config.toml
model = "contrastive image-text model"
dataset = "rendered solids tumbling over patterned floors"
train_examples = 48750
image_size = 64
crop_scale_min = 1
horizontal_flip = false
translate = 0.12
tokenizer = "char"
vocab_size = 29
loss = "softmax"
embed_dim = 128
encoder_arch = "efficientnet"
encoder_norm = "groupnorm"
encoder_activation = "hardswish"
encoder_weight_standardization = true
encoder_drop_path = 0.2
encoder_depths = [4, 9, 4]
encoder_kernel_size = 3
encoder_stem = "single"
encoder_expansion = 4
encoder_widths = [40, 56, 88]
text_encoder_causal = false
text_encoder_width = 384
text_encoder_layers = 12
text_encoder_norm = "layernorm"
text_encoder_norm_position = "pre"
text_encoder_activation = "relu"
text_encoder_mlp_ratio = 2
text_encoder_head_dim = 64
text_encoder_fused_qkv = false
text_encoder_bias = "all"
text_encoder_qk_norm = false
text_encoder_parallel_block = false
text_encoder_inner_norm = false
text_encoder_positions = "rope"
init = "kaiming_normal"
residual_init = "none"
optimizer = "soap"
beta2 = 0.95
learning_rate = 0.0019
beta1 = 0.95
shampoo_beta = 0.95
eps = 1e-08
precondition_frequency = 32
max_precond_dim = 1536
one_sided = false
adamw_lr_other_params = 0.0029
max_grad_norm = 0.5
max_steps = 2400
batch_size = 128
epochs = 6.3
lr_schedule = "linear"
final_lr_fraction = 0
warmup_steps = 240
weight_decay = 0.4
adamw_weight_decay_other_params = 0.01
Rows from block 6 of the text encoder, named by matrix and row number. Rows with one number belong to one attention dimension. Each number is 128 + 32 x the weight over its row's rms, rounded and kept within 0 to 255. All counts start at 0. Numbers have three digits each.
# v: attention value (text_encoder.blocks.6.attn.v.weight, 384x384), inputs 192-255
# proj: attention output (text_encoder.blocks.6.attn.proj.weight, 384x384, transposed), outputs 192-255
v.155:113147146118164148118134083089134152124159134148170110145115142150139152121083068082111111137166165147066142115099113123107158160064167082098107130163195138126178114116172146129159149115145110
proj.155:148147123111094089128088138149133091196128148146106105177109138096145161047121130127114101143179138169179115084190169157132149143088118154177143129113103198115101134109161136095164085095117100
v.156:138112125086088105080137171136101160140111097078075091117114138157118144194063157101119105136209140202123128149092093201077120104125091084099143166135134145105126143124128075155103135153074131
proj.156:077151140131176113166158129141109129121100168097105162102182114118136111043176102125104139162055169150110086128095101135133113147114099167166109120185184134096119117144131095125141127151113116
v.157:165042151159108103118085083088111099127134144101165119140125118156182100151166131178137170143140125154114131168163132143155148136126103121113079108140120148097103081117116142096095162185110154
proj.157:156124199086138182153105135142083156147112110115147176121148076131109157098131134114192134131110138116152114162083195041135142152118068172141167121123097099138113140137103185106145101177116142
v.158:125145113158142132150095116141079121156165162146116151090112211105133148169092117084090091104139146203121113133108144099120103105111183200142132130088191096189122159061119104133100107099133081
proj.158:107107117085112119174166163105101124112127117106116136098102091164147152095104136120114094124151136128139124073091091122108071149092120105128114149136105163089171088150097107089152199109071115
v.159:102079113097086135160143130162191171155106128194161144126094095118180156107118118143119118170101100123174124105135186112089160121125079100149146108048084169101150151083105124083100137121100130
proj.159:165124093105053104165123106173090071144053116135127139131074143140099157085070135129137138147126112171065156160142091171110117168115182151171125106150150186042122161226158095151156080084146092
v.160:127140138124110166098114085173104114183128092082115105118116124168186129205141069130125139097144122143105145185080109196054140132100129147117124138088113161155140085130155141181091106146162139
proj.160:122144079086148084164132142143154096141130141164111150103110147093099069055166138123154144126083125228124139097074119129155083099142149106114119131144084131119109075095164075130149158154113131
v.161:119097143132114145115116130140092129124110105161177100078131118128080131134116096077134120123168148115146096065180174099182111152141107088164127113150190180106157114139167108141143144137161153
proj.161:117135113062156184158094118158127085180128132107113157129126123125220140155135074166102085153124156204174151120080088121134138105157138200148136148091124161016111143116102203083124130155153142
v.162:163132118136076136070168150099096152065147163186130174148123161133156154148066140138120098165095136131144180125113081103149116145105132127150136161144151167089155111077098112123098065100126116
proj.162:067142076147176185152134126144135122132123087108174116088081118134076123126105139045094136167198101142122140084141122112081127131137146081154150138101115123121116070074154095151131141128127098
v.163:126143169133114148129119082138147116095085095091072112198150081115160127193122157098082106155174092113116120110070128134124162103069129154144131088181144154114112095145112116082101074115145159
proj.163:100110114151148049158186164160144150134175125148161146092117085098125138154181119159109121124155204096109133159093141160159095096153140182129082133171097144144093130154165118108105114119134101
v.164:133090126119181138117122132134181098075159113142109099097155128144061073077113149108129207154089086099156082097136092178123162117067127208113157205137096130164123085160100100033129120111089124
proj.164:142160140156078149115144164150098145125147105121166149120089124161149126093079136152147157206119163138107157112146122131114155107163134145151067078091183127124136162089078154107095153148118140
v.165:107155198140165110110119145149148147084169114082104069107176077113144111082126109187123138157132047196109120105132095086143070141145137119137121173125172094144118130163125141127099105106124163
proj.165:155106125143133117197118100092090167156161138103190183093125145129134122110164128137143142115091138047120108100102095180080089127137105107052108124100142119197128151116093118151144129128123157
v.166:140058139109150170094154171124098106116076113148177101175113090123223130159127089095118144105085146093092120105213167091135140166127132142154110101089139147138146059162103126112153142121118131
proj.166:161165171124103178117137055125151120151065092093153130094112079173092129110142179161132092169118107173133112164164160113177158087080137176095136081173129136132131097127123106124144119082133154
v.167:097150075121103090177122077136149145175127116119107090141119118069175112155140067076138155106184099154167081148106084139157120181195108141104149151096127137142087062157195093165109128146138130
proj.167:141125148071135119122162163108128078124162187104103191157126145084095109121116148176159109150143121058085136112129126101108145153167107134103115123113105118141073138161122158083128144131102129
v.168:133132125162108100093186122159149169112063162113128132121122152084118093124102182127113152150110115124131159158121154093134154065161081128130133115101138140114112137173126071124068080098139074
proj.168:161163132178166229123143123140137106074134130123053104116120145145145150165082093130152175143133142104100119082196111134117095152101119094168131080141127120132125089176101209111140155157137150
v.169:108109096113155156140100157088118161141118155166115059133065159132054092102127185111076157143132084174133157146165157050074136133098085155133134153109153130099139150076088142069237226083108150
proj.169:094130184129164106176111137127111137117081058131084142113110130095087201163127101144184052165122152135128148127145114172135098144103117201123164130130098197094191118148084158180119085181171114
v.170:213109166080148159141126170116073116126112120216121187176159150082094141125114114101107122106144172115135179155156118120087107151118070180078105134158097095088122136157142145149177142173172151
proj.170:094160152102070124131115092179131141122149139119164133164101146152162203131080106126133132143104121148117112111101164097144109145126140144157116079172145186092144105077150198132147128154152097
v.171:086137165141148076205110138098176106084127081177138125159111193112171102095097113141087169158186103138157179189159158123103124130138084090167188131105096146075130059118134108075117112112147143
proj.171:084144156138156171126130093187118110154116114079127171121149102119160080174181117149121078096092151108107092154113106095140033061137137144112069115134085081138124133151145145126084138093127123
v.172:118169088125112064098147163080094167124135118117091136127162191162131134132132142107106088159113135119172149146102109138095133179157043136104042103085124134171121175129160105163093118129213047
proj.172:103123173141189121123123122156158110166106170078079138153132137148115135070128073159068112151154139138103103116101117132129103176088124130163174148221073148103156133146136172114116154166114120
v.173:110078135115129126184107153101161174161122140131124125132157121181159110136140165206089168135165093135109085103138142107116125110120132092154152171140138113169149086146076123144160117122072163
proj.173:166178115148094141146140159130132152136153116061147133162080206164078129115091103157110115151072140114146113103130144126148187141138128169103163163137123199064085122097138099135160077117167169
v.174:155084170134137124078135115113161178140107153114117134125084124169127117161139119112115071130065070096154142100140174063124137086138135095112091097189113125124135092108123122120159140116163109
proj.174:112146107126093129159130105142093142102132047127137109103123147087140158121045123173159135155111103139087119090223071141139140168087136122123129103099125118171098124161111159134086134102089187
v.175:166179115121141123075170116184097099033095106157090120100087105165131074120058110139174129175129111146163133118137117091160143125095101128132125121106128113113107136113141049211142142147137134
proj.175:130147131125079101132121100104152131136175137122152145155159139115132105099180095121148152128092139167114129158107154122135166132174140142053088103107119167112149112153099200121125147106146178
v.176:197161116117096108108071111118133068108112106148062093126103088126114136097123114114117153141122114108135206160154071090157131124120107118107081117135149232057147195117194146124122078096091106
proj.176:056089120100080073183135159192126151158095164147144143070129124120148100153160139077135097114092145131128174108106148110095159171139187085122126137088093129127170145180104136115146199135149143
v.177:127083066119142222129090162156134106131166142104165142112148061078193093143140058088166134157098133182116120122149163147162143088111160119108111134108147127105191088107126127120080128114153191
proj.177:131129152114112153131102132106125140119124159167084170185070085100132150083127129134117105120161127161130111170106148064147142096123122159160135117137164079113158110189122079167159125117184100
v.178:104137154175141188138134149175149057110129148121153118110173109086127164140129135135192186141129089118140088086152183097157122007158079146183162109091116132125160151184115124127118076120130146
proj.178:135148070082101127090163140112131165113086136104183129095113125168163118132100120124144124155102145103156156092162113095123118179099160080112158109117115098144136037150137102140146110111108152
v.179:136121137083157121100114104130116112081142123113114170085195194105138089075158079122110188135109140110123141134131157127064125165084146136169129150131089110171116179081149095124130127166096109
proj.179:184109108142099069126103139106119091129145181156100122116091053133123198133081149114145110137148138169098117156143107113174148115154150156112104120145063147077106129117113149092087079183148086
v.180:137126111191145143163163140089106136171132139157126052114105197154085166104120159154080153126097162193169108080149066140163164127142083098146171129130135167122073141128155157112100203084135145
proj.180:132141126130114151079091070189145080095174082089170073140129098121114131154095129080153151126123108097108164061180105094161130114110115122126125139062131182146145158160112096150137148135114113
v.181:108154155088090148173027119167113142127161106122135130167135172079082111114079109126123113114151097117120071048156141197149117128044124048168140100072136196083189151148069132090114187130136132
proj.181:168173140107143131104113167134174151081104136127171085144122121133170122144137120100142100149043119171118140120171103151158183188110139199146099172148136096165157055158134087098153160154109077
v.182:185136104182143095164183145138059153093134142141095135069148071131201116120101145143100188124168141090090129114163118092166092116225089128176114083124161181117167095145151173112095128137056139
proj.182:119134104129176156047173155093125119129131112111082152160124153091123131109136119145155060141100086091180127134109159138162121109057139119150188095131156159150164142106064120145139142095168132
v.183:112094118180108119145083178109133113123123087071065102165096118137165128138126147113151191120111169136082066162128129110086120122078154112139111100123169146173160078091111136127138165135124127
proj.183:137136103073156140107203148093118081090079113114080180096078138125138172111156104178118145148165154126158139062128098125115107084154074137103131181095138111142122167172174100117194105069105137
v.184:107131200165137155058187169140091134122187145155164125113169121148039102180149091039177065119106181143099130105086162135131137144137129081132150118158150160151122169123086085208128163116157066
proj.184:136108073049192163193098167145166061092136145129106143101091101103139161092156092093077092170161124120141097138076088068151140085098139147073129108077092093142095145126131124104148150155133141
v.185:076120099117124126093134088149116103124105123187107127102110092118127131156147130101151149107094176171120164159132144074160164159116115064147128090190079081135091178101144127171111124090092140
proj.185:133105158120147059203120125148094136095148106093085143032105120122158092116162168145136095103126128177155080082059141170146125126148102120087117137097129122138078162122147125122126170109149130
v.186:100077178173186146152125129107100081116087111090076101149116140079167101146078090102115157084202130188093093144091177111149129120159110176142097119173131124126120117157092171098096087099105165
proj.186:090148142128131124084140128106114177111153138175132156100159100115178146128159100145149148132092123109209130105110116175097097045065092140083131141137094150158133105126210147186145063141082089
v.187:114073121142063134137123161144138137061172151082147116122129156097138104129117104136157185113103156064131126150104147171183113091140116116123114071119104211166142103098115132131113126185172120
proj.187:101136134172177151135099110129109099122081111149133111142081108133119051217109172173134143132198086085176109103133130092165114108072125127135100113119087168134146164131095149180140122129092181
v.188:089183115134173055161143139124121120136164172158073135123126089112158132158151136119121099162195153121113112170200122149126155122141070078183114235165106116154101120153219111116093098185171098
proj.188:121140222096128139095177120126130137103113098148130113100154105106126129105146112140113132149147135082197179119124134183107065090083148122184184082143114153144169100135119143101130154098121116
v.189:136122152203088138107112125150136079137101128083102131111107087115107143125106152154142096125109172106150113157148103096106158135189117118132127164077132105166073190157144144147133163134135167
proj.189:124147097144139110098179144072236180116136153121104096177145076143108120160119112157108112168080069116137111055133124106114112168155177184099144062155124120087128097168129142150147075053115118
v.190:102144135117099094131125142200166136149117132132077104085144170160144133147137087045126116098143118204170104127101145153120145141162169146090086179099144149103128115100136058127112166144155105
proj.190:181057159146113096125174154107131116145132154107121074148148130105132161081124103128051152201116164120084156110136105125070079186093105036165156104195123110155146115225137150139181113166113103
v.191:140147132092157154119149113132124083126130153140140096079098167149121100152118191148092153144166128161156160126162068119105134132135076092143132090105187137132049105153183109137128114062110131
proj.191:118084136162151192109163107111120090174093113183145152076194156147140148117094133173110136180123150109073104085137177136082134135110128146181141158086171139185133124100142086118126160140090131
v.192:138155111135097136087148083086188135097138185155144141119157134100177123181144098111123129118117141164176127105097161151157135187195062089058160137133158119156106151115072084102090153162134103
proj.192:144175132132141067136179139104131137121165100123116194190124094108102122133125152172112088114152097152107139156114126155129141137146155174145116142129094166101198142167072168094149143139107143
v.193:130157085152135108137121114101126091105194146115100110131114112150112163107143151129171168074105101080174085155075101167147101152135107078090181144135097154131129130127175126140124122205075145
proj.193:149123080160168142125116149157095209126150080096150126142115077154085107164126120142110067157165119173144140108117114120172147119125108158142126090142133161089150158152089110113163083124103120
v.194:121123118096113086190120126163116151132179155123093119155099132110086138160074196124126176171083142158141115153177116141106199118108189063205103056086126112105162140151077125069067081079103139
proj.194:157122131131162103122179116068198105110122124143097157128148112106174154094143107101130070083055128117154181143135119154135063153148157136145159189133130168169140143152088146137110190118135123
v.195:143061128135146136113111099168123151161104144143111121129141124157102164104185131198153088156148184154169128089094125198176117112192114161124177147164135131157128118107154151114140152097104101
proj.195:100156110100066136181169096132151100103104084109175076055092112116098087102139150079125086100145085116102107106097106125040149144191060131093162110097130123085130123121156122108079123173101138
v.196:201060139131161171135160146095114122132176167129113133124124082131164098149097097105151141132102145118118146088117125146150121180051073110119141096149115112179131060170135091180128146113100142
proj.196:116200140173081117111122153149128147077120142134152164155174052225111110089064165149059168116136148154164076236044131139106127138110119133155127164110179143099070083142094161094142096129088187
v.197:106186159119112198142136087145162119110186125119113096151100182174072100084080140173157090099096118131131095148098128080193098112113136087097159111140103211132135082161098132074101162083143175
proj.197:122171132088100165155180108129148135154090109194130150103139115084158135097111146110131181070094133082091114093161116145100149145097102106151216124053118158145087109193135136136077089129137085
v.198:173198143129091148131121116110143141079098117064161093166158106143122039116128074092079130118094156081125160053119141110052071101142105135089097128158135119149101142120143139155121212136145165
proj.198:057128104094225168102176175154110113100226179095075109169101072163130134083115111115136145097207194136149108160088121130130117179175101146117132165152145147139160128103091135118117099024111190
v.199:153196115133085126130148117057103106065135101142103134201079134118147170133097186118183104107058159136062141116110112128110067150065107160127114079157154178121158139134180091113134128080185168
proj.199:168118134140124078157055136155155120107143156088119080111043135059173125178192087134091134184144176099142138110118112125151100147180072145133109170117169135168137150149153142126072131148118119
v.200:114106096177093170095167076105158091142094178088122079142185149104140108140094145153075111054181103137165104101058117151071096146157123129111170095140113123142133094130111096127097120147149137
proj.200:111151191119103109113188181149115108101164133094097108126136124152144115140142085205096123163115143078082130149166128151199155105154119117097094119145135125157063111124116087147118134150150134
v.201:148107094143132129127132128090153114123138131155152109101172074097165095116077134115133128122119085147187087120165116111174115187111086157120127019085111138091131104184119149156124089117074096
proj.201:130141148120176166119075125088175158165162103129134195141056080112134112120124091109167152138075091087166125150110163094111153089111084105122120146109158130129130075112127133152137168105133117
v.202:077151124143146122114115118118075171171143142161082120135149127125115118152121109162137134145172159101120171146115123122146153097166105158102119175085152089086134184099090122177106116143104125
proj.202:195202182115111116120162141153154111154106116189128094115093111125142099140131126083150095095066063075154124100143082089102087196136041140103128086122114122143103101176170198145144133146114086
v.203:122108082096068158168093145193085104123146140142122130129104143114096118116116148150095091190144186100113173120151079118091142165106174182140163064126141132122101093110140065133105089141107170
proj.203:099129170114148068135172171123199130087153139134103150113161157092106109122164122137107162054098127091131172148118151142122122097130104042159113112161085130119126141158121152162110162099155080
v.204:090092163113134099147099103102079122106120115062158079106058103111110118157107126119138203149102066128122143095164088107141112159131115099143060146128137152136129059162104066110089121152152079
proj.204:064160140145161137108088108151164175124083102201081136157133153145103067136159169138102166155150199097080117171074171091118170086153127133133104207147135089142129135150138062194139110118103119
v.205:122135161165142135150097084145092102111180131129100132103112126165169052157120151090129088066142140113103127161152067128111111069063091140129146133145116140125096129146136124117140172146086136
proj.205:061108178155167206114178153125126067155151191092179168082085163119079130105147114184141156156071132141165101111153146139137153126133134152162126123140141111152193120074145142120169063168069119
v.206:177158107175133161148088197182146128136126138176113155133095151148096054104157108082097115153177111092130112106071196178107161149143118119123163127136098129152125137134127089141127178148131152
proj.206:096094103120102136135165041122143110097140135125165108122110142136162138154099109145175158132147086169107118115145087128121078108111126191124104164118116102053065181062102137156140117116126152
v.207:113108058140031080140077175136201030125167101154097121130159105098131126127109073103143119099135116119128169133115172103110138149128117114171137117137101108149125120142092088142119138091081132
proj.207:169118152147139178070138064096114165149108131101109083143129078098174096092162145133166125142133063117159127141124159174149157107134158162135142089101094198109137123131135175127166176133151176
v.208:098117128082179108150116123097093127114148136150204090120104149133207118124156087157142121192074110182148175108157103161143071122113138048216135142144119126143149163157117135071131170108108076
proj.208:098097191110129142121155178112127108094160133077135123156107074146112133113098126159130117118172157147122145194116092148092120100142212102049142142080158118134145124111159091193137071097122205
v.209:185122154104055135118160121084102147169152109121135116095099153134114135098135146127178088161162110135126091171181129125132135159133217151084099185125203161084070141142082133156150110109170157
proj.209:198143098137137123159153136141141168140109140187175117163074110133097098077106132128092112118194156123171139107141078149141105148173103128084113147130096104149133141172114185118089129121140115
v.210:094072188200115191132102123169154106157106127126160124158132126138103147105177134134069131142054061117145164166128129063122156088143136134155138130161133132120107123136148122125134083141104109
proj.210:118058178101074063100181137141117106153116139146121072134191163149130130094117155112136157085200182166129127133098159131125121130199132149119142150127138147091163119101094102149051147154076173
v.211:172152144138138139163061150163111142147087137076158143169129189088134127161126113095110115219124151131102025171140125071176206153093069152101172168156104107110112170098126141105107163159116122
proj.211:086100160138142102158178127121097137122083139215144118066163120162144141063055135111098105169160096117158162131131146107097072147095123129152053139153135121082190084094102088119118142104113058
v.212:129103140097143070180114103156121111108091111179126113139083129128125178108166185115098167113156130111139175160180154118053127106144101140099148151075177087108093178113158077160124093139095096
proj.212:092163114130113198101139121156127181160171033064117103127150122130121097082110091080103140115172114125082118127107108122100128162173116097156089106143179133138123121149120166087152131139173136
v.213:123089141091108140152100077112179100118156176088074084114116142163109134132105169158099137108112086186163106157131163175167096037153112083117112116200177145144108097084126101123112139078123129
proj.213:137123160152126128099071068111126197125138112199084158140164128118146189127179123090198104107116109107126121147198080099073146159094096171095178080095090152150105116179134129127164125156121042
v.214:200121065094108149128115099160098140117116041110112179155102135159099129141136090078151135181065140135112074170117104071171123173153035128142124111094156118123095125095214128168105139141081110
proj.214:105154114093117087102101169118100113102158151112191187107123143128109093087132099127124136129156088157159157130165098153118063089137124133088082098132162120185151144059133104150122176156160102
v.215:023094094134174157141080126192168170104132126183051148137167117148157095109150125116171141161172165095117160118152065094138119084105171150144123135111160073155119173047121140183132125112129149
proj.215:120103140124104095071098164148112099097124137124095100163135151068118100087103123121122078098144140141148123104194149145126153141107165109111127106114092132115130132196125053134156073130144119
v.216:132173137119041129115178116147129149136081152109060133149139099207106063138097127189110135164124109181067057127207112145082162163184100172115105117159137141083166139094144131136180139187111076
proj.216:132102139132079112105095126127073129115107176091186137128147181105178113147089119123150138116079062111116180118135172079141091088142113082130111151099084168123083108079128140081122117127187106
v.217:202145102128130055134091133129082134107054108134103198151096156153176154129142111114100114105191155177147126158175059176190103100141164119126139144091104145142160141126185143107136157108111150
proj.217:083136074138118185133180113159140124089136098133124143110143133130079129160124092121106177134135080146143152117126155077095101169118134038153122159156137114077137166095080147098130113138184150
v.218:148119092073124104127119159117123157075149160158114173137138133111120085128107050128109146120151091183100112071133113075054172127150127148161086112115194083138152128111142110060159105138172115
proj.218:093126112174083162092144115122058107181168144101148117147123149128119171105109102122155151094094136100192117108084109128079128152134162090107142088123121132142111089075127145152153114122113115
v.219:134117168131055111141139105121090152170110157212152129133073131150068103139177142112090144140073138194159122141149101109164159093163140184184132173108130162098118129118125090096121126146089069
proj.219:104094158098158131139129150167145124067124124116149106076192135080142161149079086095131145054147134058127167132101178132128144098135097150109115131134146133124095114159068105132108103138184095
v.220:142131102081168085099157185126063148160090122184196156076101160135141136088117129121087114142115142151146141082167107137121101134141106151140164131146150106097109163112117118087130122098139135
proj.220:109141148219132146063095076109094133162176121051131083121068097106146100150151096170103106108092104075091152173164123088103124141046139106139125121179107126138100168108109145143119137092119182
v.221:146149120165149154133150148114136097094106149156107108099089209189135134119081140138140100135154156108158127129172129110160086148106157157152165137084121109121130118188167151143066121146106146
proj.221:161131197090115122150135129187103169152141097135167137154167121065161121131187082135164155106151091116153124154117110126100122069174151084127136113096177112151116101099040124072164084148143141
v.222:130132095107086141108124158140149102124155150116165168194167122129136119069100123165148185100112144145100127182140152121175215149166079166129099192161151175128100187158137147108133133161142129
proj.222:137175104210144133211068089110135168170097165115142120138136128108062104145106154132114143116106119138087128123086120110136084145090142178201131145132148147126117102106103192149153153152130088
v.223:116118095176121117106104083123157136068135160180164097107140158080100082143161097112121136111069159149142077162148131079144151136099111114111080095082130165138118139085138145113201119151137103
proj.223:122143090158151141164122111125144133127118162134122129165113166079108116100119152160116134137137108122130158139109157158078108122115127111148078183168122101074133084147136130089182168133146160
v.224:073101169216159146174105140157200179129093174140099108171144193067148161150112154139080116132143113100083138165183100094121133061125147168168081119181194160126122100168126111153175167155125112
proj.224:082152155154108091148118128112143164113142138119133158082125143114116105100126200044125131091090181132161150090119136169142081149133114123133139117167115143134208104142185100118120127136113139
v.225:111142109093101095070088117085071159115147121145087127147127091152111139132110098175124126108119119151131064094125126181129120121136112141133171168176069102150101138067167174120166161175145145
proj.225:204098097128119131112102130167059101132123193102137192071141186117136105092119108135116118119187143135115127096137115097166114111095130150200106141106120155115140116116101134135136088146115099
v.226:146105168113106155160120138094091173152041119130095084116085120150142173147147101161058202181119108108092110180089149105127144162139143139108169105164130158211076107119157107104148149098125170
proj.226:146131150121180120202169124130142098120133123113112155137092107154108129158080107124176143066167175072137216100171110148144136141146096095152097133163097101152122133148007118136108162115120120
v.227:127071094195117114105121138135142101131133144094100100140144121105197138159126092140070111125107114153144135098084098174098101124136176101166173111060134098152156139128060126152115129134132125
proj.227:090199102138079107140128145153137150080121117099099144152156125131162155133048175125161126099122116133163108114126051144130062108057073126102123115099155106103124136089171108082132079118136113
v.228:131121090093106105099163128116182121092172158121104139105153123142206152137183098113104076115115137066121107175124116094133171112151151116191126127113133047137134096131158121088145105119149118
proj.228:133171097173061179173206133152118122171115129154132045101105145095089143128081104162132142152153134098109098092119140125173149173183091178147129141147121138176099109127180144153141136151116096
v.229:108193096118115165161094117117046135103055171105173113164099106125100121112200141081085086130109154142126131144167142134174101121179127104083060144129158086136132094106095100151149128153118140
proj.229:157092140123157087153107107092138126085129107136120184155130140118121104133093118108100101146131125132128154107098163168148173124140141143096142136113200115113130154085132075096092147142143154
v.230:188157143155167119136110160132104128125144129076186143143150117174106101152146174163095153168120100150163134122173111123098103094125121090082146074126099165165073034146071134121112109165058154
proj.230:092131160138120170100158079122096138220114165121078154129084168108163130145069139137116096119166125157156151093097149135132209192134101088133127100054137147067162124110122105101136112137174083
v.231:120151179074111157113112156076122143088089091150110131082135101109160132154114151129118155213113138130113149146163143153086139206141168152136131079165155166107124129138089159123091126166052170
proj.231:180134116152094058119142168145140161180094136152087171204139174119159118144081085182140117123117075069099157077130113092166141104126097126177102100124142119144132068144122138136136100138165082
v.232:143137092132076133055118107177130179067112142100090130127149136114124113145092100162093077230151123207157157121151075141110189147135120154173112108142110133127134161131144151156173067208181111
proj.232:113137151150145112119175106094109125188126086126152125155107205081141121082153089107128100142165107139159131105137157116089100095128183087069103096114139079161087158126141077010161130089104131
v.233:135114179168090146160165187116193113107129115143105099083111160173117089116159151081081134129123125074140146131133117108089173120139104113126151077180152083101183123227130063136159097163130173
proj.233:115172157088152088083118142156146104090138113150139116108170123115144126152047107133153151096191098145101091140125115126169138072137141135156154151093156144072147104138145190081088136184145086
v.234:153147104165151106125144075142140101106154139091108194135116138122161110214136199166140112128086186125093109122118164094069158074168122125095094136162125155166161179145083162115151126098186133
proj.234:100133151061115138072056121105138129168115123148157078162186176091140198099118153108131097065089062131158084119119106160151147127109139116122157160091114124115100162139171102097079140121133162
v.235:143136118125116118110111128147078127164137106113153104152091182143116139139151163108107094144142104122196139165139141103144104186096160161113155085078096142097169079132162139132107122145069096
proj.235:152147151114075104141120153129122176166115204112137098096153104113166072165136057135130107132100116113142169089102096157155140101162058141120132080120139124130081175096085100132173119100191138
v.236:148121158164130108069125171124139086109125112091134131169078115084190127133175152088146140110146124133153132164124078050093178119046080149124179125155160139092133042099154143123088143099141132
proj.236:166111167084163106159133117112103175159160165124178088196137160129114140097088145094120148142166121158112122036107144126189103078164171079150046162142135069180117144116127081103135118138107088
v.237:128161185142145158150104106125128119140095143155156132131090060147069207105161139118069123134194147152107114123123102093166098145117157145121156107111126133187101147126106104151180171068133132
proj.237:164134140130146136092112202107151108093157152112165081120106133101102139132103086130172149122097156115111093133111135098166100141183076126193121153142139137147119177139105051021082116088119161
v.238:105154081135133157150164112130191193118121098188138162163136135157098163064125116090169147119118083139089104088193142193124102157109110126136145127180132189111133097147120222054142172128190125
proj.238:163111142091102132147159102066155131097116185128185156123160047092160113131179103141108146170093156083098124096126140083137064160103095167092093135129139077140086104148180080076134180098127092
v.239:242075180203137153113091168130141133135117118050088117105091120122106118153150195097108145117162144094212086118103127141092142137136072145140116128149133124114115075125173140132133121180131116
proj.239:080148092079126103143159103119067102097130134148171103131079151119147152144131080118113129151080121125123200032162120117207046105081167090135139073136122166113045156095097145118082093085133111
v.240:165158098132137177128090104132132095128188147090144140088156092101148148153133123138156142084141184129116140131163179128156118135112125102122136140158137128100117065143094091139091071164129125
proj.240:138146193106128118219145120121070141131119146142109128177102100147093160112136106126133164155096107159139136146125119062132154125137099149142145104078136158204085156114153147142122127078153048
v.241:102111168118176160144107060134127096194092111103163169105120119097097079081156068126106188131164074153133118097095146117125063142104069076127104158117158160154113166104118156172117150168113184
proj.241:093117099115127133147101129156113068089174133118107117178152093177153169154102131138153059155139190150053116163125149114163106145126135117077146130175115086057150114060093121120080135096140169
v.242:054121082122113140127088129156117085172078096108124117133102161098124135122150088184092121143152126129088148133150152053089089115118162211135127134135133145068134116107112192112112185142112113
proj.242:136113132104099127136168099127156098121117208161098112116068129107140137139114139156189127116137105083095169149146141126114129133171128091043141105154144161156104150157064108077111125149162144
v.243:181048104179052087139110156101125163183128101062086158130123109150100064185219100173082142125116095112190126139096121148138159105105149108116127123048068115180099091053137191073138173128084135
proj.243:148091166128149107156069150133137103096122145049142064081082164125068185101102140127155136094148135127158112111137135121153085163154096100126170115138091142080119188106086083098163103150148120
v.244:128102129099161143161128106115146139119128097113169119087140108160091105151157126144121138134147135077179146157137147116092145113180146123158139104139165122148185146108156140141169121118076127
proj.244:144154170185172141123112141168155154103147087145174104203127141157114129112083136145142142136119088183158067144167160143149147137128143111102093107124094142154087188160140113129100109135140119
v.245:172138123148089174116080120166184168083078155154146139143093087132149175146120162097113178119117142154133123113128127067150105120149117099133169089108127091085141132201147116128100119090113160
proj.245:132103144112178149154186108095112108106188153104123180128116165122124084109175070166153102146123170135147135110121122176167125138166096131219147128100203127113147069105151118133138165122127115
v.246:133149149053110144122152117115139107119116153114122135168134164146077147124099064092115077184160053167116102111129059166125139103144165139110171107142137101122161159155119117166068133143158148
proj.246:143150134165087101091142126083098112083126138153079119114185114074125149136116160130134155056168112065156148112099145100160138142180143146096100153125072153113110142131089149112121154127175153
v.247:122140100127098167102136136124110141124155122110130146112156138112127089097139085074141118168089055109087144138132170160172071158123107171129168114072098129139028091140133164118119171121146140
proj.247:072145135125161075100119146090221120111106140101182172143076132094113194118119127138067097196084127158122094109135183103062085138129181146140127158152084145083168154100150085118157138147106131